config.yaml
horizontal_flip: true
arch: "unet"
objective: "epsilon"
cond_dropout: 0.2
norm: "groupnorm"
pixel_unshuffle: 2
widths: [48, 96, 144, 192]
attention: true
l1_shrink: 0.003
ema_decay: 0.999
adamw_weight_decay_other_params: 0.01
Rows from block 10, named by matrix and row number. Each number is 128 + 32 x the weight over the matrix's rms, rounded and kept within 0 to 255. All counts start at 0.
# convs0: first 3x3 conv (model.decb.0.0.convs.0.weight, 144x288x3x3), inputs 203-209, a 3x3 kernel for each
convs0.22 [130 123 138 126 143 169 138 163 137 147 132 138 163  98 162 128 114 137 139 143 132 164 138 112 151 150 132 113 140  97  82 171 100 146 154  87 165 122 153 157 125  97 131 114 141 113 137 118 131 109 154 104 175 164 108  76 122 164  94 124 124  85 164]
convs0.23 [119 151 173 130 150 121 165 203 127  93 150 135 133 187 137 128 128 160 117 121  92 112 160 105 132 134 104 146 109 122  90 105 115 119 180 157 139 140 109 113 102  64 106 100 124 138 141 136 138 181  97 133 121 106  46 125 134 155 219 124  96  65 165]
convs0.24 [125 109  56  90 216 111 106 137 127 163 151 126  95 128  85 115 145 143 131 108 114 113 141 118 153 155 154 118 144 165 107 134 110 101 128 143 131  84 167  66  84 139 111 132 125 106  28 127 134 255 156 123 125 124  81 105 146 122 122 111 106 132 156]
convs0.25 [135 166 126 131 146  93 135 143 133 127 105 117 131 104  98  95 159 102 126 163 139 141 112 155 122 158 167 159 120 101 129 116 137 127 127 100 110 154 120 116 127 117 143 127 127 152 129 185 143 227 163 163 133 131  78 179 116 156 255 184 101 175 120]
convs0.26 [135 127 124 197 126 113 127 148 139 103 132 106  88  72  74 119 109 111 123 109 134 139 135 154 132 140 154 103 114 136 106 155 122 133 122 134 152 109 151 167 137  85 123 110 170 145 117 120  83 146 131 157 109  99 130 144  92 106  64  55 153 181 120]
convs0.27 [158 113 141  70 150 148 143 141 109 127 115 102 119  76 119 116 149 116 158 131 185 138 118 121 107 178 107 110 124 170 130  86 131 140 139 146 125 183 114 145  83 117 140 127 127 131 127 172 130  66 111 100 145 134 125  84 126 138  99 136 124 122 121]
convs0.28 [153 129 125 132 149 114 158 152 136 125 143 136 139 142 103 108 126 151 124 129 145 109 106 165 120 143 123 140 127 138 149 131 101  96 156 140 152 137 140 102 164 131 120 133 130  90 109  85 165 116 147 125 123 124  67 154  74  85 127 112 110 147 159]
convs0.29 [103 136 141 150 153 114 144 118 110 134 154 117 112 105 113 108  64 140 132 179 113 105  98  96 119 152 113 127 139 153  46 105 179 136  65 141 133 141 146 101 120 120 183 139 148 101 112 132 111 131 155 155 123 123  81  64 134 178 127  70  29  72  72]
convs0.30 [116 173 128 103 146 160 111 147 131 144 179 124 166 153 124  98 133  95 125 121 191  91 146 132  55 151 148  81 166  75 124 152 133 119 123  85 148 102  94 115 106 115 141  86  83 118 140  94 117 171 143 125 133 147  96  88 135 128 255 160  66 160 111]
convs0.31 [136  89 142  98 206  87 133  41 121 161 101 149 170  54  82 130 155 154 118 150 117 131 117  73 155 124 138 168  16 101 145  54  92 179  73  92 150 128 154 111 119 134 129  87 136 130 176 123 148 177  88 128 113  99 104  58 152 107 139 131 133 161 130]
convs0.32 [115  92 137 127  76 160 129 129 171  98 117 120 132 125 137 131 113 116 137 140 133  96 159 147 111  83 145 116  98 123 166 124 137 128 147  96 129 121 161 129 140 134 114 167  67 147 126 142 119 120 145 136 145 157 121 108 127 147  79 122 101 135 106]
convs0.33 [121 118 105 151  94 188 143  98 106 146 138 110 128  62 106 131 133 113 129 128  93 115  69 123 107 106 144 157  97 161 194 147 175 132 157 148 136 124 139 125 127  72 126 115 108 138 129 129 159 104 152 155  96 164 117  74  95  90 119  60  99  65  75]
convs0.34 [ 79 126 120 104 118 172 138 119 168 101 122 136 107  96 137 146 142 130  82 122 126 102  78 153 121 116 149 111  89 174 117 166 146 140 118 127 133 130 152 121 133 143 125 147 132 170  68 129 124 133 132 162  90 144 129 100  92  91 126 113 114 147 134]
convs0.35 [102 136 143 122  97 143 116 145 126 124 154 133 158 128 127 149 103 101  94 132 131 125 120 134 155 102 130 223 128  99  89 130 132 115 120 145 118 132 102 145 115 117 144 142 115  97 123 124 100  95 108 121 116 170  80 142 187  88 134  55 106 170 144]
convs0.36 [141 137 132  92 102 114 135  98 133 128 130  86 117 125 139 117 153 108 118 132 135 137 178 131 137 154 152 173  87 130 148  97 115 121 135 100 116 118 131  81 173 132 112 129 134 150  85 126 133 145 127 131 190 121 166  76 103  76 123 139 136  76  89]
convs0.37 [115  82  98 128 142 175 176 152 136 154 125 139 143 174 137 135 139  70  97  90 105  60 146 119 110 191 109 131 128 112 111 210  73 110 151 249 116 118 114 133 124 118 194 151  71 147 111 144 136  99 124 144 198  84  92 124 138 183 103  92 137 102 121]
convs0.38 [101 186 134 112 130  83  74 137 111 124 199 126 131  94 115 128 139 162 138 150  84 160 211 137 126 176 137 144  66  80 172  53 129 133 185 121 122 122 132 174  44  80 159 121 110  49  83  86  88 195 166 109  90  93 142 137 108 162 110 121 137  96  90]
convs0.39 [101 103  84  68 138 126 133 122  92 155 125  97 149 141 122  94 115 105 103 110  93 129 108 163 114 132 122 113  91  92 148 103 126 123 157  58 129 102 110 130  94 135  97 158 116 155  96 148 170 153 148 124 122 125  83 127 122 128 139 136 117 118  85]
convs0.40 [150 140 117 161 110 126  89 155 144 130 116 151 160  81 117 134 151 124 156 161 154 107 131 115 106 141  97 148 146 126 162 108 153 130 129 112 163 135 120 130 128 114 131  58 137 137 120 128 100 156 120 128 121  88 141 175 154 125 225 146 118 177 116]
convs0.41 [ 91 153 122 154 116 122 137 145 125 114 139 129 124 122 126 100  89 109  96 141 120 128 125 115 131 121 124 104  83 107 117 116 166 150 124 125 124 112 123 176 114 144 113 114  91 123 118 138 140 162  62 137 158 115 123 120 172 152 155  68 134 154 146]
convs0.42 [125 127 153  78 202 181 142 149 166 135 142 124 137 131 147 130 117 140 109 125 157 122 112 169  96 106  87 161 127 103 101 147 152 125 126 165 133 161 107 108 169 126 112 103 123  93 128 130  88 125 188  77 157 119 159 119  71 178 144 109 131  65 106]
convs0.43 [160 150 139 140  93 127 130  91 158 110 145 108 107  83 157 123 151 113 132 124 139 108 100 131 124 100 128 136 145 117 159 159 120 129 130 139 111 146 132 150 106 109  96 157 114 154 164 157 150 109 126 154 140 131 109 107 128  93  54 128 151  83 124]
convs0.44 [128 109 184 151  49 131 194  88 102 121 113 126  92 109 126 126 152 140 139 148 121  98 192 122 107 135 130 128 151 104  87 133 150  74 156 123 123  88 134  47  78 121 189 184  99 119  98 143 127 180 124 155 120 148 192 141 114 103  87 104  87 127 174]
convs0.45 [122 111 132 157 186 193 145 113 106 130 122 108 151  95 105 123 147 112 119 120 154 125  87 208 113  95 150 155 118 136 183  96 127 139 132 116 133 135 177 133 154 190 140  93 147 163 106 130 130 199 106 124  94  85  93 119 118 177 160 109 115 149 152]
convs0.46 [ 99 144 106 122 162 112 101 124 185 114 113 128 135 115 152 111 130 142 118 114 128 127 141 129 143 118 108 135 106 122 152 143 141 184 105 132  98 154  96 166 119 151 144 129 107 129 162  96 135 102 157 105 112 115 104 124  96 108 167 154  88 182 107]
convs0.47 [123 124 101 159 161  29 115 135 116 149 114 148 124  84 118 138  87 166 126 137 149 141 130 128  88  67  75 141 179  98  84 119 112 100 116  98 114 112 110 131 117 140  88  83  99 103 104  94 123 127 174 153 106  52 129 155  95  95  99 140 129 183 101]
convs0.48 [112 110 113 142 151 148 142 169 125 110 154 136  95 179 180 133 149 143 129 127 150 116 105 146 131 105 139 107 121 101 112 104 138 125 110 105  93 117  98 161 148  88 171 140 146 149  97 161 132 110 131  94 109  98  92 110 132  88 247  95 134 135 142]
convs0.49 [123 106 156 153 156  96 105 132 121 157 123  79  74  70 110 137 124 169 108 102 187 134  72 235 111 152 141 154 105  86 107 110 104 150 146 128 145 142 142 118 139 148 120  85 111 111 129  90 112 129  75 117 101  88 143  17 100 146 110 165 147  80 128]
convs0.50 [122 150 115 144 151 198 130 149 109 107  98 125 141 136 132 130 118 143 179 127 134 100 149 131 151 154 151 122 129 142 158 129 165  68  59 124 150 136 127  73 131 139 104 105 153 119 137 135  93 155  97 115 125 135  81 137 124  81 149 122  74 149 151]
convs0.51 [121 113 110 121 139  91 134 137 153 143  86 142 141 127 122  86 170 120 118 129 124 173 109  91 137 119 126 135  93 152 102 108 131 135 106 135 177 137 129  93 162 169 129 149 108  93 128 120 125 120 128 135 138 118 140  80 122 111 138 124 136 110 137]
convs0.52 [ 94 134 163 145 145 110 124 111 112 120 135 121 157 170 105 122 129 124 136  98 133  95 120 131 111 133 130  96 110  80 107  91 100 168 106 154 148 147 147 126 126 133 121 124 106 163  98 160 125 113 115 106 158 118 176 111  90 150 152 149 121 129 137]
convs0.53 [120 116 159 129 102 123 149 140 129  87 150 113 127 124 138 147  93 104  62 166 115 156  90 198 122 125 159  46  70 138 119  93 124 161 140  86 138 216 163 140 116 136 116  76 103  71 109  89 155  96 122 133 194  82  74 129 117 110 175 124 132 118 143]
convs0.54 [104 131 111 127 124 129 134 125 128 124 118 111 167 159 132 137 134 152 123 113 148  84 151 121 161 158 117 149 122 127 138 120 119 133 118 119 130 149 129 163 117 161 102 140 161  97 117 115 133 118  98 139  99 134 143 101 106 132 177 146 135 141  80]
convs0.55 [146 122  97 163  97 112 128 167 101 120 147 121 106  69 118 125 118 182 129 139 125 102 134 151 133 159 154 171 180  61 143  97 179 178 194 126 171 125 150 142  63 115 123 112 232 155  90 131 155  95  58 130 138 146 140 141 144 166 106  31 106 147 185]
convs0.56 [155 114 134 104 174  75 146 130 116 123 169 165 145 140 143 118 147 137 116 144  95  96 161 116 119 130 128 164 109  93 140  81  58 148 125 111 124 140 133 127 171  96 148 146 132 134 116  82 187 144  99 116 131 138 109 127  86 149 214 173 166 143 129]
convs0.57 [ 67 134 100  97 151 120 124 125 152  95 151  99 173 127 113 154 149 161  81 117 155 131 188 136 134 150 103  91 178 114 135 105  47  90 138 117 127 124  85 122 169 177 123 181  89 109 137 104  98 154 156 112 151 127  69 132 111 158 197 174 105 145  89]
convs0.58 [128 138 137 129 129 153 102 126 120  86 110 134  95 151  96  96 152 126 163 149 125  94 113 117 109 127 124 158 123 121 134 116 158 121 193 130 161  99 141 132 175 140  92 165 119 167 123 119  60 142 101 109 138 129 130 200 108 150 128 126  96 114 113]
convs0.59 [133 143 112 118  76 167 136 143 146 144 161 153 110 185 123 130 103  86 128 143 114 121  99 121  92 145 122 137 145 116 179  90 147 116 139 105 113 115 131 138 131 178 213 148 123 118 143 109 119   7  98 100 141 115 127 105 149 111   8 113 142 114 157]
convs0.60 [109 127 111  84  95 127 126 164 133 124 128 135  86  92 123 163 108 140 164 142 122 178 157 207 137 122 102 183 123 111 156  65 166 143 130 163 141 146 124 129 133 129 127 102 125 109  95 123 111  98 157 164 139 121 100 109 126 107 115  79 137 139 169]
convs0.61 [128 107 116  90  83  60 107 125 123 132 141  90 116 140 131 116 161 112  79 108  79 117  85  90  97  93  87  92 153  69 129 141 130  95 131 101 148 117 104 123  93  98 121 101  93 112 155 146 114 141 147 148 126 148 157 133 138 132 146 161 137 154 107]
convs0.62 [113 111 154  63 128 150 124  99  66 104 114 126 112 182 125 129 125 141  83  64 110  23  99 157 109 151  95 123 101  29 135 116  89 130 128 131 116 117 155  75  88 123 100 112 154 123 119 131 107  87  88 129 167 115 181 148 104 155 118 101 104 134 110]
convs0.63 [124  82 140 116 127 198 142 132 145 144 121 137 126 131 114 129 123 152 159 176 121 127 170 129 125 128 106 132 168 132 144 168 126 145 111  91 171  78  93  97 127 116 110 148 180 128 125 142 141 141  90  95 128 149 117 208 133 116 124 122 128  95 102]
convs0.64 [ 35 111 103  95  89  86  54 103  82  71 125 112 143 151 139 126 136 144  93  99 124 130  89 118 101  39  77 115 111 146 134 149 189 136 131 114 174  71 145 124 117 130  29 107  91 105 119 127 115 169 148 167 129 143 126 138  77  90 139 124 119 157 118]
convs0.65 [122 136 111 215 100 167 125 107  81  90  90 117 135 158 128 128 123 143 118  68 124  77 145 130 162 153 121 125  86 101 130 152 128 120 147 115 100 112 146  92  94 110 128 145 150 104 137 139 128 125 104 119 133 138 116 129 112 129  42 107 136 133 118]
convs0.66 [126 151 155 119  91 114 127 134 173 118 122 132 132 156 148  96 121 162 125 127 155 126  97 119 135 109 124 132 171 136 120 119 116 147 132  89 134 113 143  69 163 161 134  95  89 146 105 126 118  89 105 111  85 131 166  86 149 124  81 132 124 131 118]
convs0.67 [125 117 123 158 115  85 119  85 121 119 171 120 134 147 115 137 184 112 155 152 127 105 112 163 123 131 144 117 120  99  85  77 134  98  62 111 137 158 114 137  70 135 131 111 150 122  95 116 122 137 125 106 157 115 140 179 123 205 255 167 149 152 123]
convs0.68 [136 129 170  74 196 146 162 138  86 121 174 114 136 127 125 145  97 100 124 139 124 115 125 153 111 132 107  99 155 118 138 153  37 147 135 114 151 110 122  97 179 123  94 141 106 129 122 112  83 128 113 147 121 127  94 180 147 104 116  61 133 128 157]
convs0.69 [118 122 154 120 191 122 134 152 145 137  80 123 126 149 170 119 161 112 144 120 124 156 153 120 156 142  93  54 109  56 126 132 187 148  93 132 153 149  98 143 110 132 111 145 123 118 109 136 146 160 123 122  94 162 126 120 164  63 140 102  89 189 110]
convs0.70 [135  80 105 156 115 150 153 157 157 150 149 120 131 154 145 126 134 121 170 109 143  98 153 152  98 157 151 147 154  78 144 135  95 132 119 110 134 141 146 143 199 117 133 171 128 123 127 149 135  80 107 143 129 144 129 153 166 146 140 111 114 130 124]
convs0.71 [123 110  93 137 164 123 111  94 120  92 141 113 153 127 142 122 134 118 143 113 125 137 121 156  90 114 126 112 125 123 104 127 112 132  83 145 167 122 140 159 133 119  81 154 151 112 119  96 120 108 123 140 159 132 102 150 169 107 160 169 145 194  88]
convs0.72 [117 153 110 159 108  70 174 180 159 137 112 134 124 112 112 132 159 140  96 138 146 121  96 110 120 126 115 127  68 151 131 134 129 127  88 142 136 119 132  78 117  96 152 107 127  92 116 139 195  93 133 124 132 133 101 146 126 101 165  71 164 128 155]
convs0.73 [131 172 144  96  89 171 126 138 144 142 198 135 115 167 141  93 119 124 110 175  71 128 123 131  98 137 157  82 175 121  69 135 117 122 166 160 141 186 125  98 119 138 137 173 155 106 131 129 118 181 135 130 116 122 133 119  97 170 135 153 145 139 107]
convs0.74 [127 153 148 120 138 116  95 146  93 110 138  86 129 147 126 112 131 141 121 115 113 112 105 123 144  90 139 143 197  58 127 134 131 123 144 129 120 157 101 104  95 129 124  99 190 129 117 115 158 193 131 143 196 137 162  67 124 100 112 102  89 164 101]
convs0.75 [119 108 121 133 203 140  88 151 167  92 116 155 130  97 124 114 163 130 121 192 138 121 155 104 140 101 174 154 122  70 149 155 116 116 125  91 132 139 118 100 185 118  95 135 185 116 143 117 139 151 144  90 109 117 107 161  95 160 255 157 119 147  39]
convs0.76 [113 142 105 107 123 141  78 104 143 112 147 113 164 128 120 153 143  93 103  98 115 133 138 121 101 106 107 161 122 111 198 113 110 113 123 100 124 118 135 127 149 155  87 136 112 122 165 167 197 127 132 126 140 171 135  52 138 154 132 154 125  73 120]
convs0.77 [122  79 148 141  44 126 198 169 109 109 105 134 164 144 143 129 132 144 129  80 156 138 110  57 165 106 130 161 181 118 194 137  85 110 145 116  97  52 139 135  44 146 107 123 184 148 127 107 118 173  70 124 109 154 146 108 121  79 101 131 103 152 176]
convs0.78 [147 137 114 116 181 177 123 148 123 150 144 116 117 131 137 127 125 157 165 128 173  95  92 106 106 103 108 137 169 145 117  58 126  70 101 103 145 109 173 141  81 110 125 163 122 150  66 102 103 148 118 128 121 142 115 161 135  99  82 114  95 130 126]
convs0.79 [138 122 108 122  61 156 124 108 134 140 137 167 123 126 156 130 144 165 105 140 132  85  99 126 152 131  72 125 122  55 117 159 172 117  91 109 144 104 122 134 159  86 128 149 115 131 139 150  86 111 106 154 141 158 157 150 132  82 118 145  99 135 101]
convs0.80 [134 173 108 117 147  98 112 104 158 122 137 182 126 162 128 135 117 158 163 190 128 149 105 152 130  99 130  92 138 132 105 131  92  94 127 100 142 127 100 126  68 104  63 132 125 174 143 137 115 142 140 169 138 129  92 104 129 146 142 163 102  92 118]
convs0.81 [156 118 179 128 166  64 118 189 144 113 104 138 155 167 106 159 111 121 100 128 152 126 121 149 124 118 135 115 115  85 151 105 139 133  82 124 154 156  95 135 130 124 124 175 138  82 132 136 130 129 113  86 118 163 118 167 157 101 148 134  74 138 117]
convs0.82 [110  98 135  75 118 102  75 169 109 171 170 142 123 116 173 138 146 145 166 108 132 133 140 140 158 116 109  98 121 127 142  95 140 145  82 126 158  84 115 108  84 157 112 129 146 135  71 135 145  68 117 127 139 124 103 104 120 255 207 118 122 147 106]
convs0.83 [ 99 124 150 153  48  85 169 190 115 106 151 135  99 158 108 132 171 115  83 123 128  80 161 150 120 138 143 141 180  97 130 108 141 118 110 109  94 122  92 126 128 165  97 214 156 140 138 115 133 197 131 155  94 148 164 170 123  75 186 142 138 120  97]
convs0.84 [ 73 122 134 192 145 136 124  87 126 129 125 116 144 110 159 127 121 151 124 113 139 142  81 113 135 210 120 117 214 128 194  59 102 108 165 191 173 140 126  60  52 108  76  99 167 134 123 140  21 152 103 206 194 127 187 175 123  69 112 149 104 183 150]
convs0.85 [ 88 140 136 144 147  86 174 151 129 133 186 134 135 136 134 106 132 107 125 103 169 108  94 155 130 133 124  95 100 131 117 135 126 126 141 167 129 171 111 150 135 144 134 124 128 110 139  85 149 121 174 115 117 147  96 133 164 138 123 114 111 134  96]
convs0.86 [147 128  89  76 136 155 114 146 122 157 136 117 126 118 131  90 121 130 123 150 146 107  93 135  99  83 132 145  79 147 100 134 160  84  99 114  77 139 127  66 103 143 128 116 120 102  90 136 122 116 141 177 140 147 162 110 159 152 153 107 128 123 124]
convs0.87 [126 119 116 147 123 121 130 140 125 117 138 126 154  91 138 125 152 142  80 131 131  93 129 149 127 143 143 119 111 154 123  42 195 112 122 125 179 107 121 166  53 107 138 164 108 115 131 152  71 100 148 188 136  94 142 144 148 152 128 102 120 168 135]
convs0.88 [128 115 181  99 127 122 127 118 106 102 137 116 120 146 110 163 134 127 105 109 136 109 127 160 117 115  66 142 146  47 134  64 148 144 139 116 128 121  79 146 147  85 121 130 122 127 153 137 151 136 168 139  90 126 160 104 100 160 172 141 118 149  73]
convs0.89 [149  77 122 109 200 149 138 150 151 103 152 133 121 138 154 132 135 129 143 169 153  86  88 163 156 133 140 115 157  90 124 162 163 136  93 118 137 125 151 126 160 119 131 139 103 154 122 114 126 103 145  75  82 137 125 150 102 197 107 132 149 148 133]
convs0.90 [126 104 121 111 177 141 106 109 115 143 158 123 149 183 124 107 107 118  94 114 127 125 106  84 162 146  93 131 105  78  88  91 126 119 123 105 139  92 116 111 186 107 155 130  95 125 152 108 107 126 146 128 123 152 113 142 107  73 128  67 141 198 125]
convs0.91 [119 123 130 202 134 136 130 202 156 104 136 118 142 131 126 108 123 143 112 140 104 158  94 151 198 193 110 112 100 175  47 194 144  75 212 132  99 170 102  88 131 145 112 104 130 133 122 140 107 147 113 133 117 127 127 112 127  43 138 139 115 145  92]
convs0.92 [115 122 163 136 103  85  98 129 143 148 153 116 153 135 146 119 143 133 138 107 147 117 142 112 125 144 158 131 152 124  96 125 170 144 137 131 105 138  93 123  94 157 100 133 130 135 118 131 155 136 144 122 208 182 127 159 129 103 117 101 166 120 110]
convs0.93 [142 131 110  83  75  89 119 133 114 118 134 140 137 192 146 134 140 130 103 132 117 131 133 148 108 126 138 136 118 117 139 128 126 130 153 127 133 128  71 140 151  68 121 127  54  94  86  83 143 144 143 121 145 153 108 120 126 147 152 106 125 166  94]
convs0.94 [126  94 126  77 130 182 128 130  88 106 140 119 125  89 155 137 137 129 116 110 163 150  47 173 146 155 105  89 140 148 173  74 102 160 133 140  69 186 109  94 126 164 113 113 104 117  84 144 112  97  74 134 130 142 112 101 114 162 123  85 122 105 156]
convs0.95 [121 136  97 133 113 139 140 125 159 113 113 101  34  41 129 101  56 121  94 165 128 130 185 114 131 116 124 116 162 119  80 176  92 129 134  79 114  97 116 109 151 124 108 107 138 125 139 111 117 164 151 121 112 138 143 127 143 152 108 141 126 137 144]
convs0.96 [167 101 150 108 177 142  77 139 194 115 133 138 125 138 149 123 157 131 147 127 117 108  87 110 135 111 148  84 142 136 115 146 144  81 170 102 114 133 160  87 147 107 135 109 112 131 135 129 107 164 155 108 150 163  90 146  96 124 149 127 119 101 104]
convs0.97 [ 70 124 126 147 151 125 134 128 116 100 134 143 147 121 138 114 123 145 122 149 153 108 128  99 126 141 100  86 137 120  79  63 127 121 110 128 124 155  81 139 120 145 132 102 114 109 116 176 110 167 190 114 172 109 156  76  87 145 162 157 115 184 133]
convs0.98 [136 200 119 114 185  97 127 108 131 113 105 153 112 157 155 150 114 125 128 136 169 163 156 176 163 129 132 131 175  87  76 165 143 124 173 138 145 154 109 133  94 114 159 112  97 114 112 138 113 149 138  94 137  99 146  84 129 107 150 126 106 130  98]
convs0.99 [131 120 127  92 115 119 130 105 155 158 186 190 200 155 177 146 191 183 156 134 116 139 130 104 116 154 148 117 125  91 139 129 144 163 101 144 160  94 135 117 123 120 122 138 127 160 143 137 142 173 126 116 161 142 126 120 134  86  94 125 133 124 136]
convs0.100 [108 121 135 123 151 162 149 148 171  97 156 145 160 148 173 143  96 138 115 115 119 133 150 138 112 120 112 107 104 155 111  18 145  91 130  95 121  86 101 174  47 133 135 210 109 134 134 118 148 113 113 103 216 103  84 139 122 113 158 134 119 135 184]
convs0.101 [121 215 113 109  69 127 142 129  94 133 120 147 137 132 148 135 161 135 105 135 116 103 125  90 121 138 139  88  74 174 142 176  97 148 133 204 116 133 119 131  56  90 117 146 124 124 107 115 155 133 145 128 111 132 127  55 167  94 130 113 103 109 133]
convs0.102 [140 169 131 132 107 133 123 117 105 120 129 115  97 132 149 144 134 101 135 148 156  95 112 133 123 117 122 115 156 129 173 145 144 190 134 150 168  93 127  88  99 119 152 115 123 133 113 147 131 138 113 127 117 139 113 104 150 121 108 109  83 149 133]
convs0.103 [ 92 106 154 100 165 116 114 100 118 119 138 149 111 144 144 126 125  84 152 118 127 169  95 145 104 139 158  72 108 141 171 128 113 114 127 133 130 152  93 167   0  85 147 118 102 112  97 144 138  28  44 111 118  99 122 149 160 130  89  63 120  92 124]
convs0.104 [137 161 170 112 156 157 113 125 125 148 195 172 122 161 168 112 109 124 109 133 126 103 118 122 146 133  82 167 135  93 113 171 106  96 101 150 119 137 113 123 169 167 180  78 139 137 138 127 119 218 173 147 112 146 113 139 121 115  97  92 164 168 125]
convs0.105 [128 140 119  86 114 144 125 140 145 116 114 123 133 157 135 146 116 166 112 169 119  89  92 126 101 132 115 115 125 141 119  97 110 110 114 140 117 125 146 117 170 141 132 123 118 104 130  95 123 107 148 115 115 110 142 198 150 156 152  89 161 100 119]
convs0.106 [126 103 132  89 121 137 109 144 137 129 127 136 106  85 148 149 143 136 117 109 134 168  65 133 127 142 158 114 121 111  53  87 153 109 121 178 109 140 130 120  84  98 132 130 118 115 167 147  24 106 132 155 133 146 134 135 131 130 154 107  91 137 127]
convs0.107 [138 171 154 108  95 143 123 128 175 133 122 130  76  92 128  89 120 121 143 186 134 102 124  82 114 119 124 114 141 123 231 108  94 132 138 119 105  84 144 101 205 160 122 171 106 115 146 123 106 163 155 125 136 156 151  68 123 130  41  98 136  87 134]
convs0.108 [130 101 122 133 153 163 161 128  94  70  99 102 158 176 130 159 170 129 106 133 132 141  72 124 139  86 141 127 115 141 125 155 117 127 166 174 114 103 158 147 186 122 130 148 119 146 145 146  97 144 155 141 128 101 148 132 138 156 198 154  93 158 111]
convs0.109 [122 108 136 105 129  87 112 132  86 132 143 131 133 198 114 123 124 108 125 131  91 144  57 102 124  82 135 162  82 150 103 160 109 122 170 127 122 121 155 130 121 101 140 144 135 154 109 104 128 129 120 119 131 128  82 149  99 195 232 154 120 126  99]
convs0.110 [109 122 110 108 250 172  93  79 109 123 121 101 163  77 103 147  94 120 129 166 175 149 140 115 138  92 156 138 146 100  75 136 134 110 131 136 114 171 149  73 108 133 135  86 180 106 137 129 117 142  79 121 186 122 131 104 129 134  30 151 139 109 137]
convs0.111 [149 136 145 138 116 145 122 144 145 137 141 122 103  36 147 161 147 139 139 143 174 147 107 116 115 157 113 110 149  97 132  83 129 130 142  99 133 126 163 102   0 118  80 153 157 124 133 135 115 148  93 109 132 143  87 156 146 132 122 122 157 131 135]
convs0.112 [120 119 111 183 169 156 156 166 158  86 117 127 149 172 133 112 124 122  97 141 131 123 127 145 132 161 133 148 154 136 147 191 184 174 173 176 114 117  83 141 135 127 128 161  80 104 130 107 133 150 128 126 131 128  92 128  96 154 215 123 109 156  91]
convs0.113 [ 97 103 133  91  99 129 129 114  99 113 110 134 187 152 114 158 146 113 145 161 150 108 150 121 128 151 132 173 143 134 135 100 149 153 156 116 101 175 153  71  54 108 149 118 116 110 100 158 115  86 119  35 140 108 125 126 115  48 163 124 133 101 105]
convs0.114 [127  97  94 127 121 112 157 111 115 134 122 105 169 132 155 135 172 143 106 101  96 128 129 117 166 166 152 130 191  79 122 109 144 131 104  71 115  99  96 139 154 100 156 164 150 163 169 138 114 168 104 118 149 116 125 115 149 154 158 192 114  85 176]
convs0.115 [118 115 148 134 124  49 137 129 101  94 148 127 153 174  84 131 123 129 111 132 141  85  99 128 137 149 114 171 150 110  86 151 179 105  91 132 106  55 106 104 162 197 164 148 150 120 107  79 103 135 170 128  85 129  92 145  89 149 136 194  92 157 116]
convs0.116 [121 149 100 106 130  84 116 142 103 106 144 115 106 154 119 193 135 165 127 163 139 131 126  85 120 116 127 145  92 130 143 130 155 140 129 109 153 123 148 158 129 146 146 163 154 147 147 151 146 147 119 143  78 167 120 102 120 107 133 118 132 100 103]
convs0.117 [133  25 148 116 215  88 160 107 110 120 120 112 122 130 101 128 120 126 140  69 151  76 128 129  98 143 105 110 125 135 152 135 154  97 150 150 137  99  81 126  74 123 112 142 131 145  79 108  92 148  89 114 117 128 125 126 109 117  76 130 134 149 194]
convs0.118 [139 105 126 138 176 115 140 132 125 108 103  81 113 195  89 107 103 126 116  83 152 112  93 138  95 100  96  99 101 118 132 177 166 111 143 105 152 112 138  96 129 128 168  77 128 127 131 109 160 212 144 107 102 133 107 127 106 109 153 110  90 119  55]
convs0.119 [150 102 120  94  85  98 122 151 128 130 131 173 134 103 118 154 118 102 150 100 183 130 110 143 122 138 119 111 157 129  89 121 101 127 173 138 172  99 142 123 133 134 136 130 157 117 102 121  84 122 138 122 169 158 112  92 137 207 141 117 110 117 167]
convs0.120 [125  99  96 162 131 105 113 116 141  65 126 141 177 116 100 126 103 131 130 115 137 121 133  94 137 108 135 164 124 119 156  63 137 128 146 114 133 128 127 148 119 103 152 127 133 105  85 133 162 130  77 129 164 115 102 215 130  73 105 128  73 127 157]
convs0.121 [119 127 118 133 125 149 137 145 123 145 135 120 131 105 120 126  88 146  98 133 136 113 197 101  81 120  96 163 140 156 124  90  89 155 119 120 120 152 113 136  84 110 143 116 141 122 154 147 169  37 153 108 150 156 117 107 128 129  68 108 140 114 191]
convs0.122 [132 111 124 111 164 100 136 127  86 157 134 129 135 138 160 156 155 130 144  72 144 127 135 147  95 162 144 117 127 145  99  87  98 152 116 107 142 133 134 126 129 127 117 139 148 138 122 126 125  98 157 128 153 123 121 165 125 128  49 125 107 103 130]
convs0.123 [162  96 143 125 135 157 100 150 156 131 136 125 138 108 127 124 125 147 107  83  84 125  77 110 140 130 126  60 132 144 167 114 154 100 147 173 102 128 131 147 107 149 141 116 105 136 165 147 124  93 103 109 134 151 114 159 118 107 207 105 121 120 126]
convs0.124 [109 115 122 123  74 132  92 155 100 155 141 160 159 146 111 130 117 121 137 124 149 121  74 145  98 103 129 134 120  66 114  31 125 193 128 106 156 156 163 143  60 131 107  67 138 105  58 102 107  80 102 118 116 134 129 142 111  57 108 126 158 118 162]
convs0.125 [ 59 100  94 130 147 178  66 193 170 125 104 110 132 128 137 119 104 145  95 135 106 162  91 158  99 139 105 115 162 115 130 151  53  98  96 129 108  94 150 140 179 121  96  84 108 116 171 147  91 140 162 113  72 121 128 112 111 162 221  80  91  66 129]
convs0.126 [128 105 102 153  91 135 142 127 124 131 121 140 170 114 147 131 174 125 109 112 118 118 136 104 131 117 112 143 132 143 166  81 137  81  94 130 140  83 110 110  91 137 123  77 110 116 118 132 150 113 172 173 106 129 138 169  97 130 129 120 173 156 158]
convs0.127 [133 125 116 146 115 117 141 125 143 122 124 106 115 121 103 128  60 120 143 173 111 143 130 140 154 141 124 142 100 128 123 126  86 112 151 133 144 126 142 159 166 142 146  91 145 139 115 155 124 144 140 125 125 139 148 167 150 116 129  94 161 155 185]
convs0.128 [123 152 141  72  47 128 121 159 136 111 121  72 130  59 135 130 127 143 129 144 189 110  90  53 127  90 106 144  60 127 139 177 115 136 116 108 132 129  78  97 102 110 134 115  87 122 139 160 101 116  78 144 108 137 136  68 139 127  97 104  73 113  72]